config.yaml
dataset: "short pieces for a synthesised band: melody, chords, bass and drums"
n_mels: 40
hop_length: 160
qk_norm: false
nesterov: false
steps: 9700
Rows from expert 2 of block 9, named by matrix and row number. Rows with one number belong to one neuron. Each number is 128 + 24 x the weight over the matrix's rms, rounded and kept within 0 to 255. All counts start at 0. Numbers have three digits each.
# up: expert up (model.blocks.9.mlp.up, 8x64x128), inputs 0-42
# down: expert down (model.blocks.9.mlp.down, 8x128x64, transposed), outputs 0-42
up.18:125068082113141140120107160158168092152130124135125148156138092119136085174111089132173108128152133082114125146120129144134105144
up.19:089134107134129158134115106106120104126062116164150085151130102114127080156158087160118116106122133122154171073129164150166157163
up.20:159105144123131118147101146097128131195152146170137147096078190111147150101070113108113143143132136102085098130087125124116143146
up.21:134091121111123123158148112113110151177087122137166167101145090102150140108113139129130148129114132120116135144124124114120114147
up.22:143110122118088125131151125091113163154130133153123169120123100151163149150139173128122132135090111102134152128125122134139105150
up.23:094141157124111128163134123135137134150156158147115116114136103131128102102172118185115187123154126134122135127109091105091131189
up.24:120133105124145103123098163138125149166146127132101186122079153112104127131174143157134076165111087149140129149154145140095125136
up.25:099107118118194108109114132131144149137137153156167132131108119109125150113121145143159074136174112116142132085179180150148122128
up.26:052083081113141161138135130131144125153142114141116187064076148112132133148171107182127101125125157145103142134108146108132119122
up.27:123155149128122149167125130133129085164113125117119186093122145111161142155182127144116104144094112162107141148174151134107099114
up.28:132075135130128138119126122147134114131131121197143140128173112132116142142155105105099136139108156126126126104115160128160137107
up.29:148109121140105137126122135126116127151124137146125174141115149108149131119161138140137125130113114108109099144102122113118167101
up.30:076112159113142164096124141150131142137121079141105184159133131120123106128155085134144183147160127117105139151115085123116162100
up.31:142118138153081126131140143144123120138116113170136158116083125101149192142119142131126163125112132084116108098117142106110103144
up.32:099122107119155157094112131109114125082181128138102141159161132130110085135149156131134105137142110117116077149110110146150141108
up.33:097093095126140135156091123106120104159094126146115150148102105124147134154103081178123139137152153112144123128150178135105109157
up.34:132079155137068172195128180143108140196129143153122204109103050100194099151171093179118146118120104130084148108132117129137104122
up.35:108097125128151146101122107084128140109124129131113158128107133129113103125157112121111153176140134139097105140118109168097198157
up.36:111083129123127131101112154119135124165117107124154123153089116121138114128172135134147121145109096132156141140141163133125119151
up.37:109067128156139137132154150136116111146124131157166171105154168125102083149116151168129141128117139131136124124100135139107129118
up.38:098095138134091137130134138129142100145144143153125170115110119120144069172170128132158139158104132141117120175099137111134146159
up.39:060120082125162113109131142122155103185077121124150135070096130122136150130154081158070103103071145136118141127142147102113111165
up.40:074135140124125161154138102135114086185108110171142075082127138132132113152123112141066138078084128126128106095093149118122147169
up.41:112062134127111140148114169092125118121151145171108204138109108119135166136066117188119134134142119106091144117119080177111108117
up.42:100106115148174125140173102099121094150185158137128176120179139145103094146127128107099114097141097142100124160153109154147147095
up.43:120084119165128124116100151148125120123146121145105115128103097136141147156174113114120114116131094098107119124135134133135139144
up.44:105096166082142142146106155166128137164131145117122104129121059145125104126206116171118096157139076131115145094154134126123105139
up.45:097109121110129159140143115156116132136118138153141121140144126137106064131204128130102104133094085123140116120119121121126147110
up.46:110113123130177115109115122117118149161151115143121161130148122143097153104177130148110116163138128132118153130127141172153140139
up.47:100118131177142138123145133150125103153154100176137144118125124106126144128138101116082135152146125112127139153128137148136146077
up.48:060080167179123164113117079099142126128132100093094155184155176106076098137178132096121128195121031122104144128120124204090178182
up.49:125068171147102129124136138103142110173088152139141134149126130109096111141146122101127131147097105142118134123113129117139146140
up.50:125099097119123137154121108143118111158127135167112124159141108132147146130163116152123110129111106115128131130125131143141124134
up.51:079110151086181143098141108059109106160110058154128158146130114096097108147151155119111132083137070124082180122153135180153165138
up.52:133028124160158144146150119100123124138180088135118123153163084132103177140130117137112118146142106113138130111098113149130120129
up.53:109117150135076147116151125125183108174100135176124116131132139141131106140183137157136122180108102141099151096130166091086158150
up.54:113110110115111151177148132146149105156143133137134180137107143139137125124132119171136159160131117127145117136110140138145115134
up.55:111144127138134144157149126133129126148135143119137147102149156123106112111177147154125149132132116137140141124126132137131136149
up.56:102090087155141098154120139176144122146088119134145205133111122128118121135125127122143125156144130092142118149131117136117149122
up.57:158117116132125123131146178117126094142137130129150161130142113105127110155149132177122125159119104135130118143129150132148108145
up.58:035105145150148151117116107128157109112152109155109161143185182122117107150119118163111172168135124124082159113133112175139149177
up.59:128089135115109137115104156153128113144136125157114156153152128101117118136141135144102115133139126104120140128125138119120146128
up.60:104096125131119124155133134129152122165151130164120131138097140129122128129143131149157140130134115108122117139147142141125109121
up.61:118084105130128183142114175110130130143105124180134168116150121126125121141133153121108152159097080098108135113154131166128118151
up.62:095135168125122129129122176137149079125122141173116140134078104116130132122134123127104153149141069144178128138133146131138125154
up.63:071109044149137134171134159075119037154114121177122133093149147184114173187086130191138105060121133127102120149147144101136114129
down.18:159146140150095096116158111166135133116116133133134131123139141105169113123136118118129126121096125128158062125106083122095111122
down.19:152153107150135169131125125150131202151139131135138153118111102118167136097148137097099089139141120062083176106105135140108106113
down.20:155094164083085095188092076091098132138132149120167133137084139141134115097093103203162090198111123186119135159149136123142105143
down.21:115131170106096136124132121146117146141104130127145138143115118155101139095111161150122135167126121112132141130107128091111119151
down.22:120120109120125107119149144150147123130094124121129094149139116151098137156117137130110111114139093095124132167110130104154132119
down.23:127123210107077125160157091143189146102140144107129085142132113139122116136160150115161162116146102107096116112127117083120143151
down.24:132107091110158117115138144134142122117166147145137073126142078138145146096159143172150118143171089132103123095194113093158116073
down.25:111131128112089169142189120115138128126109143137157129137090120143145151100140119136131131128129124176139102136127116162119133136
down.26:157150100151151139090171185137104100138129116182118151107163095103180135142146188093105141094125071076129158082106145127112103138
down.27:124135123118145129167132168113125105131050137198138128104129122103120130143071135157113108099132150094144126134123146131113101168
down.28:157130126125105110111101108139117092106132127110079171142126126120149092116131118135149124188120155168135147169120163123127148103
down.29:120171136124102125123156150127140158117124125123134101124108122101153137130121156086125124152083174159132130132144107126161122111
down.30:178145142149145138078091137143124137120121111176126145099146111104170140116171098095081140136136173122159144104135130104081133117
down.31:125138156121146128082141136109118114130121119166129123127122115140163150126150125132156132113120122173114147129134130100146144095
down.32:133117130138148121107140113140127157101114171122140111128134127114161119121126123116143112085144148133159114168113095108128128125
down.33:174133129158110129099111135096113165132037137158168115152128116086164119115097149139120119139124142132155130116152180133106099126
down.34:078110135109137149116133156102156149161114107161123158039168170068116163125072127103094162058113148108142188126127131153064100139
down.35:133137126070115126120098135142142115136108139118137121123078128103099131125135114130102126115140119116140141121091145131130180123
down.36:113138159123101119137104114122112099127138131088114124184108099147107142134103134156130133109146128117137152130154131141143135116
down.37:142152173151138132124119142120165096107141119158113106140175112165101101138140105142169144119141137133133149152118141129109161123
down.38:112124182126123118082085140119129136118109165114117148176167115110127137122073143104117133152118128123111077099156149169137104109
down.39:135123152148117123097144117114140101123172169166140071153142080120158147088163125136130128179128101154165107109160144116095094161
down.40:152142123128123079149141108118159130148147120061099128186161083115119115111159147089153102139108099104101136160158168148118129104
down.41:175162139166115143119098139143132095103094147120112101138056140196120128103102095156181134124131186136117100159100111097132158165
down.42:122138101117157144158171126122155150166125121094132136102132131127108122124143122111116095077139120137198118182117131126073165108
down.43:180148155079116104142169141130156135076124158090126081136096132128149094121161124144162128091150155116171139134127138112103136123
down.44:108155146133143116120104089112107149107093127086119133150110132111099092116102132139142141094127086112113115139133100155133159147
down.45:081125145133126133142108126115124122118123171124108148113099146129112123136121109158135121111130126150137124129105115143132116141
down.46:165137140110127123142121140139127112120131140112141095127129124155114137136129136104120125128106116124174103136072106101150147118
down.47:111160155108118137136109134096161086090119130108139117163150107191104077174121080126104143064117126105164167139157165147134149114
down.48:120118124141107104115162125146141107108131162199145127151114115140199134117149110119114122217065107154122118124101128130154126146
down.49:152152150146114129114125115074170132116097156110153105162075149133113096129091084174145123155096148133147132167105143136150137104
down.50:111124136116107129130122159144167136121109170109134122101127147126146105102161136134095134126113132130144111132116115139152106128
down.51:164101135164109128121127152071120147112156104172158153118158103106201080143102141074136133174132162125151149105129192154115123132
down.52:158123177085117147133137133105144150150108134123111157084065116143135114153189113134132144124118166136126164099104143110100178128
down.53:136112126131091159118147129101139174132120124178158153132131163164134143136130144133109145194113130097134121144104149113125153133
down.54:146142134151117136133115124126137128141161100129109136119137128113106130158110126127087124151141127149120118118164157129125127154
down.55:137112126112109121164152119130150119165101139143167139111165130111151134131140148140114116112122107129156114122142141124130137130
down.56:126106161140112135122135130163127182147124127115140092128118112143144140091174128107118154173167133156082137127102118094102166157
down.57:131117139124100120125107113134136117130122151113116123095116143133146134116125148147152131136123135113100131137126099106140158154
down.58:071098102153152077105107160103131111130109114171177077111100163093139133118097107120150149133122146138149106139100146140139155143
down.59:153136157129143141113163121118148146110099117092136100111122119132143128148155114100102124100119124138138147134151115123134145149
down.60:148164099125098142139136087140140151139156114112119114116120165134165179134114107093144149131085135138117140145112123079133122129
down.61:145161105125130108126082103120130142117188110151125089139139142137115122111134140125135113104165164124111114102170149131142149091
down.62:131122093108147155156184124106151141087155139142149099120099092124150143110115135181103111120139135107114140103140127144141081113
down.63:114141098116136145141116159141127143136102125121098156106093069068119124140115119102098119091139119136107127140151128152066102180